A small multi-label image tagger, trained from scratch.
Model: 10.3M parameters, 32-pixel images, arch vit, norm layernorm, num experts 32, width 160.
Training: normuon at rate 0.0021, 9600 steps, batches of 128.
Data: trained on made-up ball-and-stick molecule models, 195000 training examples, 6.3 epochs.
Rows from block 7 of a small multi-label image tagger, named by matrix and row number. Rows with one number within an expert belong to one neuron, the router's apart. Each number is 500 + 40 x the weight over its row's rms, rounded and kept within 0 to 999. All counts start at 0. Numbers have three digits each.
After each expert's rows are labels from the 100 images, of 14976, where the router gives the expert most weight on average: "peak on" is the class under the peak; "responds to" is what is common among them. Only what is clearly more common there than usual is listed. The data: made-up ball-and-stick molecule models.
# router: slot weights (model.blocks.7.mlp.router.weight, 64x160, trained with AdamW), inputs 80-159
# up: expert up (model.blocks.7.mlp.up, 32x160x160), inputs 80-159
# down: expert down (model.blocks.7.mlp.down, 32x160x160, transposed), outputs 80-159

# expert 29
router.58:518498477534453558542553521473495516511590482476522456469448492432509553430544524523451484434480520439498582503450462466514527486539469464419548547526472571498485504444484496507566476467481529511529515446521480543488453461521550404522474480
router.59:477529459453495512494540526482502471546545476458508500448457433559414492508481526500576470538465537511454534553474466467531473499527508499524461460503522494513481510537550525483511491485491496434466478459468496509615495483477568422461538504
up.8:483530511509570440509534490497583530509530435531460516461442447511539493458580494531471470555444385502535495496538526518519510518529463545524531523479520492512508376496488534533492481475466540504437486521460528528405463488468472472542512496
down.8:613507480474476405452484472479499553399512556474468500450512503524495519480577470504581553565475475485544437543477516523520504613477523518537490427542485527566600475509497487467474429488504530552526531502531529529544550487576411512532526506
up.9:588451474503448504569575534539533531513480459470526451513539514510499528462556507488530484544449446536517476522408521427498535481575457551542535512537445539517522525473507451491449526511588518496621558457487491527504431397458523405533474539
down.9:469452520490512489514483425456461466432461455474523512540447558491464491483462561481446464482519497526523484436462520521527531505478514444566502505512462497493483480383497567490536467497564542510504558505491477539496499468494514506505463469
up.10:526440519559547498560531451566557498542521534544536499518503471512478477505502449517573476487503556499408523555537449481528490459519515582499498510517571514549520510513501553458470560561550510539629585504413533520549557455558459495505451438
down.10:542488486503512519466463487442453526546439467459532528547486563549517519506549496556508489435527523499507501463475524557493541569506525496501450477437509517562516496599518493460501478445589591543425516511444439412549467588548588492505517551
up.11:468442419518537469492399522534551434512504542429526517512508556533470533545518517540438473491421518489532479548512565518475452527500515475563463518544561572479511437505391457456459513503485589540458517451509494532535492460531475457492543488
down.11:488515551484552556551488435513522574480452499520499493523554562436507473537532475524491532506491484551565453537535460489496477447466506546501498502440470480475463524519544488535471538392570467526442455568516487514525521467533504475462529459
up.12:504407493544527579551501425502434526493478457423470557458518412517518496462503527538496498524475497498531570546486515511471509483546514507503456462491516508558525564451480563514561475531513525460510480527507398524487480468499506550511487461
down.12:565481533504537482520426544598538471493559548473505422478515459503505524491553464489526453464547450522466497476502455553483491495459528467533471501505474474396601445498491444520465506512528452503474486488498475563530462442555501509554488472
up.13:502571470457598538482488519491442540495522482483520537478485432436546497536506471445481543531462488415432504517524435457489528476549495564494506449531495598462470453466560526503502528458454546473508511460533575544489507500506552480499419532
down.13:471473504436465464527529514501499508523508525512549512499505489458459535485540568478460462550488473485457466403502534516523518485507484463556544512516551449477469490489557485531489489469501477577526523516541506491511544561460521483543439432
up.14:464488462474565554452421489467444504519514482495458463515529510529437483515455529552482517517429451486525512503523546430500541473476485555506473434514534471477549500548513497433524558486445529388579510466542532499534507466525457514410495493
down.14:534524456558468511534449496498563503514446476454466567521480578522540513496562486530523439529514429576515510504519485504580503527523502516513490481498485432500523573514446465483524495516518463524465546496533529533503543481470507507448494591
up.15:433552518490484411526460540589478519522393511535505441453539572499479433483552460521491523483537509468488502478519503482442498549555452565541473503522492474521551467440494422462487460448462505534547456552520459501455534456539451544534526542
down.15:495482468511543515509483480485634472560493437478483506519587507479466462433475478428469475447492434530557494536464457547493508458527541472516564476493489457438509482469503458383472487482473557368501484444526508474473475514582576492533529526
peak on: grey ball
responds to: space-filling; dark backdrop

# expert 0
router.0:494614523459431512571481495487455511516525429512507548483475462477443537512426508480541478503471510511513446459496570516511482446549505458540474517452548470479444479500566529529475511501440443559494503521489505509473546504505509470516461504
router.1:587491484525462484523482476505480574501500445529511467428540505504489412550471489470487473514540427542504521491517555559528561537603463466550532473525535483470482518500513493484535531513460545477444520436511569467506567418470497492530428506
up.8:459503517493544454510524494454566517465467448443433551460510460545587509462474495518548494573493504507464493519508520529453565548550532460537520488477448550469523525502468530523463522572465494538542493476538479441473488428429482458538545459
down.8:508542578517574487474509451458529504561516574493457517458509577531494505498457583485443474570540411527512468455465540493522576521521452439476420538569472439527480466495462419482543525493515562508497447479521538489506519450511530497504454481
up.9:435538575504563521497480485495558535498435515465499562477450510410487539461455558473513564427504525539533493514492491474493561470496425523470532604516473417464502428473547489518492552477444585545484542501487458517535456497512498493516491500
down.9:530532460561454465492588480527541495484479477564554534507546564501511553534487541453504488504444408525511453401497502481515500506503460527511512499517497559450490466479566453576510511497575453534533527467450466525504526551532498420475493517
up.10:547479530522502527454529522477482561433460502535569587575540523499509517519542553538465550495519491385472493470444569533405426461522497513518529500496534522493522528536515476566440572470562472549539579540444527511492479485450475556478457507
down.10:484503538453524469502537525544509562497511478523477566478559495552556547525444495496481513493465559510525430553498494500524507485479411492529462490464522496538492523465503538477512534463519488423465468505574483502520503455477460432512457459
up.11:523543487473577476527453476541467558490537484553482528539450523494425541501471474427480540538492501475501462577415457555517534487492472538490449467429525480562492491559462488523494472529562528560496499505476481440461504529578542510504489582
down.11:524450531477551502607538444473516510511495507469506552546452516408538512522469556476504486517512422487485578558472459474580554535486510415454488525493451466481480498449435516494481498481549535566500590570499443450522478518524542476487463532
up.12:583435519529480476467497548483481591501497550553487465561479529454514537484460533496545533489577496470536501530467550568515506574515510520558520530469527464466479502540414505553507488485482418567495461477583503502491432479486517578458502488
down.12:528518532430506448497503430510509488507445534476485547553512494464506534432443511507512574529481516472487465452510617476530499453438447531476470508556528478471501489446521452503509529549510554504452486489527546529481540487506455500493548579
up.13:473500539461482491472454471548553504453484526468523488495499481510500443456450457607463512487519500536502437533468491460504394510467528585569536520443534529526533510502454526461568412544515460529591534484480549494427461456486475460527457477
down.13:483505475541469428506430520450531465490462509544484503566523494435435571542519482566434525456556465492515485532505496487429475536493629486479517578526592563448506498504532483490497422519454521520557518455522464430513504521522550513492475474
up.14:480542491419499476410464461473487495518374493495419453476474489456458494489530540550506581446471515527521489495465415503543529491467472485537450543540495397526473548575488491539509552545523496471479581547425562544506516459479502498569533519
down.14:447465493521490538533441482412469408488420562545443500467533566493465523497502482591548508454397501507598504522438526574531488579505426572408484418540541467489539461488539470539484537516525478479437565552462481471512575474499486522511488482
up.15:487545448525541543445514535441543505433472509526518520496493494540452445492502458456466539512504506508479451448465520463417538604456518498528509490458523500490456504525426518545575546569559474540463511527479481519526495580531450540475464438
down.15:542498579517457496537480518509463523483510444577549495531469545450547525418511450465503445446521547520519514456487467522491502479509481542520478473461454451519511478532526518587498579495572547422497479454463607484505476544551469496477491481
peak on: grey ball
responds to: balls and sticks; yellow ball; branched; dark backdrop

# expert 10
router.20:432557525587481488563500499550510459429535508439467471508538508520436532527432475516553479540474470479560452454449498476503476461500472470528547571456517526502524498445549479506508478525511580460477517448452435446492503445538509484502488495
router.21:475469540617488468531498503499523511474451484542487576521481493487520452537530562486496538504507462564462468430538457491455512527485531507577533579476503481445471506504477448537508493511530496432482464565537521433479560499500534501489515489
up.8:484505485571495582518467501491477569519456498492479454623560503492517514494547478496458475556518515521503495515537471479519466524460535524537470428459521556539464448506500454495499585528534466505493465488432473477512502463497544547481517474
down.8:523435525482503562526530588488494581445529464404458513500404479582542507572462509523524442460536576524524510440493504485512526505488482454520543475494575514442475484456479529484521447509472469576507544482427537460527434531551515429544488464
up.9:529451458431467569545445500490470529497495535549538440534516488413489527496517454558479491489439488519496507575529469530495515494482505490481407528515552443465481493552567508480491512426554480396562472501520536549510518478490546528492453459
down.9:493505483528509532493542463505528388468484517479491487450556527508555472535500459524486525537493512536533504508563464513541518544457555529538471523531496488486407520485467489527539447547486528442461474504549542514451551493492459536463555486
up.10:526582452528482503471536446501396456563491464493520521537557482490487450484469530490479449481442461460477524479475538478519499480486519512524455503558588592477528463516452503480404526484517487414540492484506524506550471472478464489445565545
down.10:520552528435488483531487428497602512527504480439448498372486536437496447486439458492535549577519498533479488500531481455492473479468540538468550474502497487497451499478495427426459521538495555426543483384441476512517454467561505452503474492
up.11:446491473505477525461550510527482546578528441550502457472532507537494550511536420494482487483503507497475589453543500536529531499545531510460483464450490546495489548553458561491473485526497464585424394555472522480506448570476489484542471473
down.11:468463483450489460476464544495500525481516469588486438512514493471497539488408505472494543417602585547506530465531460480530485486459533413483507535552406455515463535463421443509557533555471492441471417597489445459460547515507473522507472513
up.12:449398517473567541514433480514526513508500513487462561443480483464505582474469577507508631461506509520495515503507515436522551483507426553551544532557540494521499481476580537504481501455550489505515450467470451442527455521559554430491437501
down.12:462534523535473495649403491512495558492553528530610579486547525473515523529584452510515463498551543467487577519516539514543535500446495448461470497470499419543564568490534490514486468522486511449546542497522473507518436502496459549501428477
up.13:518491469500504527524463482525485498564492507417424585442502522525485420498514463519460545504452483504513524517495546510521477450514514500494471491500602480506455560513448487487472516517506607459501477499413486618453496570460440461487513502
down.13:501428479563504513475529514503501456447512453541561588474465531491476495523485468520549445466404472528528434543466477494501463485515508424511553495596484492495511533466493518480503501539519511600507478474534468544462491507515549527509516504
up.14:417531516549492526475526494509454525538460520493506534479504438547516466551473442495516474451518504439483503516499505477486523505516468510492491534468486466498515544547476487653575561531515415475502458526480483565526518393499510479444570480
down.14:472474551450480481530432480524532463456495556538569514479559468467485493512561507601549548499469542428488509449483436516542489535493465501505510485514508558509512536426526554489518516534481510532444500501512498460523495506464587533514440488
up.15:557524481486557495565584582471503481565505457555458468460473449546557491498504466501525535517507505523505513546454569494490486536494536475557539461515473470464426539548522526462508485533548493501550458496505468548445538482510470472388525458
down.15:456562452476449486489495432505452555531504516483483435493517545448531512544507539458533537484496528437497536435555514495516435500445536598515505521502449483486515492518459398572519493543518604529643412525516558488447492493533485464553514552
peak on: purple ball
responds to: dark backdrop; small balls on sticks

# expert 2
router.4:445496486542413524473534526525491558485463516497520457528550454470563467474485522524509523495533521473561520488505547479540530412532503385511462498586454492521485521501466457567527541492507583567577541433537445500512564485530441411464458442
router.5:496495461465525494440508445562487483520411458505527532482563450535473461488437463521499442487546472460400520506425479519550430487519443470505555441542559536502462467578522525493511496512546510462494470538427520446514549466478500534479467482
up.0:559490498494434553559501491529493528501503454450486515509540550481376539516451434464518553479446459465428484518502508494471534559543513527524522514562496569527521524487503549515501475502454477518611438536472514526509495522535537531441478496
down.0:508507496447433492459511577518508491491481464463438453509470504577494448502628424535480433495514541498532512509457508492500544545484504535554483502480515468491512514552516448523441569495483495463531530520538519502540519646543509511493495480
up.1:476456524559454506530514519527459490569487446514482472518567452468509493442524513604528531512487556471553606430512483477415540500526517501605487510468566516486548485506536528460550548489487444557496519459440437450474592536412524478475555499
down.1:520488503507519519549509552484522531564440465600572454438519524518538540476551495530530502495471440553543463514447464465463410515506497531515530502548486500526527489508440479464546509569517483520479461491442504468466481485534566511487510479
up.2:545445441482524509479507434446574550474447536526453571580518504481474529505461471483526511440479541484502423501455555500431490481590450529524467493566499477518431514526487505505510494487517531511520458587460540480470555584439499492481446468
down.2:539507519554462440452496477568506496539482469510507506470460549530507467530527504530517545449460434505501453473580504457481515538529520416458460503529514486532489474573479518467587462608468408510414543492511542502503485475496517520514527510
up.3:464475452561512459464469545496505551503478491469539490586493492529504487509528490588456465548519540535510514490524604483441514484506473563467461483463508465501543474479505501542552479465534501480538488566482471523509454587489502496497449483
down.3:521567501442490507506478557510533517559445503584526540550448467493508509543540539550510586522475512449511475538486551485578575523534493424468526580515522571498548514494495533546458457474451426424444489507478513526450497461521430538456446532
up.4:488499435370518484568534455565459490470497380459493544555516422536563496513514553529515494506496484457465512514497452524524543538598493524396551543448534471497483487460531526488510502499480498504477460523532467486496428559504445508490491472
down.4:490536479477495541494505540506493451477446455530594511477485479508576514450510479450475502454439548538544447515477535551449473464506588502542472478459462492493502526448445472499439416450453472483544557586471454468458532538543518490538564483
up.5:437518461529574507499534527488475536509607530544552544495477516486576485452429526530520467495567470577572545510471443456502540457459566477505506561558487482463517452431500522516489458469499512560485482540485461499431451536535484558526464510
down.5:484473499448513484448538521452559509474535475543505503529566556492536475568519452525473510549520522503469448506544497507470460502528413502455546507417523505427493512490527598461462481447456582505477468389487544434494522519473561494599475452
up.6:454537609502552520520496566514507492544500541467451515585538506441486501388538506485473359429451486495505523496488531527597509531508502476473563437503468534536460487574502530509529486480480528432522525519531540481558482491538470543526462479
down.6:517496500443513545543498501536507475462472503513458537507583534409479557479520543514507547505550457519557467469492517495497507531460466603476502466579471493455505472560473527477484504473446497536535553518469473508500493479515503510575402473
up.7:431504495535552488494543496536514445459539479520453495534450549576537438455523553521457512503500464485503493478560452546497522497489580495504499509516459488508454421456529435429481537565485526572500493502418505495475469453589512467475485494
down.7:453521525498469489499452424515556558530548535496515559526465499479449490501572503528420499479442496479503486504496554544559538452453559478552523555453465475466464412538556492559518471450452526515552466460479413531502526467455530521493520419
peak on: white ball
responds to: space-filling; orange ball

# expert 30
router.60:519432528497481605529548439457535573521571459477400545521522526480549464520516522514561512487492479531470475524512500530416499514457496496472471547531505486496522469481534488476462543508517475480517482517510500539578479515539449528492531501
router.61:520523461463457385481514463461479542563515540540553471489461527488597508482517484515538533510490514491581520503515426479489515506440426463411519461494478541571484578483530490524482570513501507477507519519490461529588419444535507469465526490
up.16:510437530456427523487503443485636477450482553450532519578448462491511484443479494539489498576502568499499479505515489532529503551433504478457475520473467457513507456482474460438530435447454510561495516574472525432401466454487506508545516479
down.16:465483514447492481529557492519466517449467488445466471492534539460583524532501473509467564472502576547487501447574455493543464549512532528456537466523495508461533472427500543540404558571459585443505463500533460485524519486577488468503509463
up.17:397472461489528491507543498470594503488469487504470469460469536536482362519558567479442498486499437410509540439447575483551544456547517485517554462472529509483442518492504476494511472490547537402474441461566460532464489565524524504506509486
down.17:513502404517519575571474496511432468510495542440494485446453534466493462501530549525526408518551459489513486500608528436531550483487560457503533407586499475432433471414461487547453519537477509499523499540461480493504479440441501428590499541
up.18:549449453550438522503499499536574461468538526545500481512428504511551469506490536505422548475535529574558500456490488514528472442440525493481535543504472505523519472506498517555486489530414547553515453545408520462543481560421480477521511467
down.18:492516559520537393471487526498474458483481479505505510466452525432568504456510488517508495524490529500540586559532525473507461541512487492495469451498473549470482483569460481554475518525511443446527444547504446487540567446483465495476536505
up.19:562461485468552484447450530487384451492554574509543490499588492555468541548559511511556558451470511538503480527512480505525458516482480480471450525478453489478505566508497509501488517513569487475458526484516434563558438513506408516495464570
down.19:498483470509499432524556562524450552526568474484516496439431498542438431452420475518494519496538517517472546531416509548566565497497504478523564473587428549536494485448544476533516498502503512398547483508545540426496539482513504523477490548
up.20:504439490461502447483496560473511520493505422522502495488521448469433512528475547531526465433531479508474512574456544470450588515435447538488487513515504479537471466551454590453542460573486515481511453529551440569540499522510580458564512467
down.20:523553512503521538404546495560473496527492530509444533472483490581478517604405474481514455500494539533462456518503533486500516533464573502512517481480543573522594519482460459475535544498509486579507523542519518468511535519490513508516549520
up.21:548494472473489496508459526502474405547470508439494515541560505540499562536462481533488554534456502502480524579556485475465435450491455425460483498476541557480541523578520439479509488523474516576543511506469594507463494482534581420455462497
down.21:524509469440499585607473566519491516531527446528482500542518492452468533508471497521555567495557492554499534534479545439406478546501530500535544495474498490477530517550463529517513553478507494515436485556497487493516497378516538493509443477
up.22:485489559493456496506488497536569500508440523464499515552469565475472514498511512527524481552419414491442482484485531510446474499569466580503552516505510512571463552514558506397575481549528465445496504533482570475538394522526464440439544504
down.22:543483498488507544479464511459481459513535517476529500445441452478496435427444530593456492472486524494499426499499517477452561516516480387476517464515460509578525471547477458545526485509439530508572495556464604506482531487555500530606482540
up.23:595497477478453474514490548485503449535533485518457538476469574482476541527516500542554509490485449504516420545501462499493454478514535522524534512530489401519526479421429532480508517470516488606516448478571564558543512494469522488467559467
down.23:481540459421498505501453501555473445515522483425500455477510488530510524447480470510513555493516524484520515465519536563474487556565475491424576491444451535513606541566440495573481510464517466470518530572473503469471442447505529542492521526
peak on: green ball
responds to: green ball; space-filling

# expert 22
router.44:442471456533514566559575530528535509456501517478560498523487473536531505479457418461459554514486444475503516467433550452474485475517499503530550443567577545466540523464467499506593436518496504582496530567494607507468527536468510500516535465
router.45:506487521542517544502497493498486529506500539504465469537565497504501534425481489537541552579527518414455458461506492580479465428546492558471452538526460502527443477516540419439522515430539512594488523487534543508430468534457475548502462553
up.17:474479506507534496486476532478443400492503506530567510493476539522525425473578466527474530422448543534518471500439516434547474519507531454515455498580548557532560516564555511530381497531514505534479554530607473485481530446556481559597532474
down.17:471479541506443460483482509510480518474486505578451494477578423530461509466487537512442438529522479497487476452459520502610589546456554510505432495533548435411432461533503527475427547489459539612493539501452542504504504571447467479527541501
up.18:538484543493495505579521446492509510482517485550495512527473533441487515585506493474536511433504492517500596488519609501527524472484487444487485533472484433477514443490512515523511583515467525523511429532467457486463494561466490520496516483
down.18:517450495564494454461470466535509432497510471512489504463476526431486519470502549441423568485508579529422464514528515473528510442502496540450519433486491514505536428518468614522510492492490510520450550420568508466504562527509529428506440502
up.19:516530533461497494412488603530493525498480538511580435455530524556559456478546471507462512407556503489518436519490530528512499495487502524484471543555447556556459496497437467546435495511437488499500519527545510496527502552534498509437485546
down.19:395496493440487501471484489456536550566482519499487484453467547503478515530464470467493548457526533484561528430395487474423537555379450476548482517523500485479517465530424496477487516539471512450474550515452485549464537478503542479463501496
up.20:564490458575419489492443482462545524476497470459528535530513480467478489538550478479530520539532456433478462456552397455505538551525508488484470431452486517444520530535501543475470449498525460439494480545537476485535595463425468523494477472
down.20:455440487568472487514476552503540447430544471484508513455543517479499545582528505443488477579489559501516470505435487570465479488473478475507483485518562439516512472466489470485562458537532451536506512511546512516514519481523486534533510511
up.21:526492561461490503452530592498443492484561488561481455478499486469544447474497495485488469619472459425459483514491531513445524452433426486461454478577487460484459477454460471462531463484391482558486470523477524542500476510530509507485571478
down.21:441449534522487464504523508510532469570533397422513470482518438474504490513537525496489526448569439495505475451557453457541483485468451494479601454518436472525489548454474538420416499492490523476507492519448514584497565557540469544421570537
up.22:509525478424503470472541447546505529483463542497528443552534532520447560526471499498516461536463441428588436576515520495513522522506498468471452465517449519441517502516500499530440551599540526467473512507512495507503530477432515449510509473
down.22:531558533459462530445573511590546492539506547538611488519523501539529486500508483452507496560548521507463521500511426534509532515521643493526463427521520468457517508505488470467466517447576503423511424503498409530488528530536455485480593461
up.23:578489597471450520483534548454453495512491469532516535533526474448478585423492498563481488494463495524516545531526517530475419552431583464458513453509436549483531496453517524478517451502526510396491492510503454456480467449528517500500474553
down.23:508546496506516568503509432460518409463463434524595526554502517481531532454451500501527481491508549519447506500525488558548500466493513453414555507466516517438576496472470473466611417440534462522511537525519535521516450480514516451544452531
up.24:554487436495486528486529543544454463398523441520511459506489449524519527532518532495483501566473476533499484471464526462542511443442535463545523431490486521452537525475529499524526533444599492462539504487457477485551479530456563540430510422
down.24:537586599492444459486494450555505403513500453573514498507549476504557594482477498443473513532453522473504498517426533517506570489491459472475454494514522463498564507439470557577540484556438484458479506433456472490483548510426488474458457482
peak on: red ball
responds to: balls and sticks; balls: three; balls: four

# expert 7
router.14:491507464496535506430519478563499522489503550489542475516483508562445583547522519560551490484570458505409492462477567464475461552492534471439553526469534566533469481558496402449548492467511507452459496540512512502552509507505521587503568466
router.15:473483490498523431449522476426615499446575544528569454454495527568496483491508485533505485526471519479566539424467551482496508542556499490507530546443510514520479510532479487522512571448526561518487438431492500459578472541539536492452514563
up.8:541505501512510412496497452568440429546476587525501533525562444534463595567437508524480477496470602514472437454483467547553537467511542538527558445402549496554462510461507528503491474460552534442520522547508508554482530489516532477480430482
down.8:490490486435420532526452538534532572520547458483439461504523452517588538438522547546500541496414529540465479531519438461546480561509495416464470496603486463459506492453473433460560523456517518551495520405507460473436493494449542517496497502
up.9:489614546534477572549468528530497502512512506520522533464424435460500501522518541429466587543467473547469502468435486509477553535490574438475488516570587480574523533574492524474502414438478480518470507594510447509473473543450509408470488455
down.9:492476481514492498561519507431425457480498468505540473464473556439502568594468486570504518473480447494554525486548522470524494491510417526486526519467453496529524533407551514469524568412545520464566509530427494526558479462484549509518518509
up.10:523459450546465492485503446475515472514548478512538478535414535570556508441547495460494483538505571431561495486537540487497475490473478532480450558489562441599524493561459476541545556491449479482499545524450557503417567499521509449481566481
down.10:539496503488529547560493476470497495535537468440559596453501474571491524584578496501498425495449514488404435443535454511514520483517477473529583471482520539514497453525495528565504490523471479516520465504516517548486500507473497507553505545
up.11:469455469541447519552415487441484444526476519490520465461496562492508495460483530529500536450552589514417472527511484522456532485521521529511515493501512521503528399406528480487575551527484546494524474487506501443534464514456557477469568516
down.11:512507415489490439480513443466496493469550568525506575537500479534512525452430547577500511451513541556484545509479483495521480497456514504490511546529480524417476501495384543493497538578529525439511506502548467538509501502509500495508465604
up.12:490561531530441575508519472470534498500512497479532473492569413485550521525472400482579575504507461517427510495474547500519486515504495428503487472484588485527483536518395422494487532482557524508536541545429483606505559547495472486521456528
down.12:506524518463502488553412514466447472492504535484473432518550462500483469465551480475490548469506489467562481472528522489476510525509516488474552551489554496456514525503522465450521467501502573548486522593487520512422540509464509470616476520
up.13:536467472446511477489484426490546483496523546459538472477518462483478481496485476396440575539517504489444465495513556519481495518461450587514514542513476446537530520527538486479556478508500482440498429500543417465509536548459525526479478537
down.13:513496488515554536591443546528506480466468524544454565483502424466552554537550476506561486525560398457513486517492480488439440556548468519597541463526432480434535519463515490459560480525488496547455466550487557455476395504480547560478578512
up.14:490505500472545498488496522517432492509462469471514574514501502557428493528491593592501554466506539551506553554536532540527511408495526520480548447534556485423453448482501510576550497483569462463525458458531528504506497479507544544528503564
down.14:539527443522488511457511510526451552386540427470491509431489535550458535446469545550488518512478549487452529528523531494447624532499535515549442453532524546465467428490481489484446473488477473486514517506458489445424511537507416506465467398
up.15:543469468491474504515440546460514535511516508499471432474429551498469474533618468455507482506532468504530409480455454520439471450459506510529518471555401507522516454494558510498450574469492533509479471533471559552506524467490532489500494528
down.15:451447514529513472544492465587452472482494573476498481518501453564508490520492525516554534495548567478552511466499499511482489480533478519551558472512532550550533444455511490502562507498473444465513491513430500473429461540532575463512420506
peak on: grey ball
responds to: small balls on sticks; yellow ball

# expert 9
router.18:474565498458490496576466447512498534528549506549423526511497536477542520489543545464491521442490468565433463469479551466552541457484455526562580460498478574526414496497489447455431479484478521400458517496491492456487531529528571504510522593
router.19:435543454466526484468501500516498549602497577490457493447475584473524489508466540458512478490481487503437529498585535490452543527455454533449483523535419477497507459514458555512513483527536514483523535459438540532539419488451561519534505466
up.17:462564516562448510495487440521526462470463509473435495539511535462491454479512489426451543425464461557505538505445505415561462528522530531499494564481491563545541527585508470482489573418559464448455529524481444469464524509520492552483418500
down.17:454467488502474529470584518493495476470571515544511448497472457534477502457493538545458476510523519487466554491448568487534563612467516510450501540506474520463461528459569552527579500481487493590485490580459530549581480525564488525455435512
up.18:431513505449521463476561403425478576483473469528573528518501459453533497475505492466518524460477450492577441496444470487551510462469521553509535513496576531450447452581537526577525490487499552571469497537471492426540494495448537446438562534
down.18:509447509538514511448483500511607481446484510519453481525494512506525544475470493447505492450439413519514463506517464474451502495422431430558473486452550534483417435468497501515447463526510491480475524538404505528483515528496493556504452460
up.19:478519505497457465477433505494534594530483491494475566534523522535488435440477475459540505394454502487551524524458506466444399467453472460491491475501477395489483474470456579505527496477536542516478533491507495565512478430504550440466524469
down.19:494462552492516448510534505477471491473545499495570520460455542535487417417516492528504480466453548487495498550418545516509515435525516447448391493499473557434501527474556433541476438491514528467480511497468579467512453522560551493509539497
up.20:539493519471528505474482520488522603515531489569516450458496526565484526540443504445460487524486543482548461507443518501491445484462462500477487504544442536541463532491519517562516602520536468492466473540460542495458443518518563546487572447
down.20:547502537523476460507459499588491411509483493578550499495470478481487479495518451482529525479487539507564481481512460456552455514457459416592445522467438441549539490381514424510492583478523452474576483550433477450538476556479506557490551447
up.21:395513529467503470564549535487493508483482562491435573506510564555462463541477474499513523565499437502399535476491507463506459463494520514483504529501539534515530512524540477449568536555511491546477495540499485407466481454380501517536483486
down.21:544492499449483476494551494500454488484553544499453557476535512479444444509459496518467533513506451495482469563498495438545487517472471517550466430525524492449481547501454488451537419478512501531484475533422516526493502457493479523516429525
up.22:559499509458452427504533455510567569468526494503536483550461442587532539517454541579448473498522617465508488464537457480539530464460464519478469481493481474489529452482520452460550453541508464448430550497482501489488536483505467532445494551
down.22:509488463546492434477510549582481544472549449502533519515537504514523452488513508508481500539557450521476486479484462499487545465557460545496457459457539526523594542505511484509473509501545448566529527507505482465535476494471497555601485488
up.23:469410414487483496569468482503551498439507435523527520544592555558462512500533489467495404481441535481503468500569489538500532454529465534532488463576452475544572486440441510458503493491512500543515452477482449518538498498471482508618517479
down.23:488519499495524525501493534453518464553499455461504538518501561428516480414467562460469513488537568489441500541499552460462498530532539496551512544503552440487533472448562513460486466446508436546542428502453539460512567468510469425466473502
up.24:578507530496504478491484458482506601503491522442508549505538487533465502478496508470514502512537504503500605537579421422534532492496490553589565455502535419489498472496538545465525494548455513547531532540528534517539490414518550522404479515
down.24:486515458527522505555510529548469534509474560461484479493569520501528556485456498467581510503484496558438471521447462460583521524583500517446512500432499489463486561495512426542493442451485546474499492442449540456533469465567528523547475504
peak on: yellow ball
responds to: small balls on sticks; balls: three; balls: four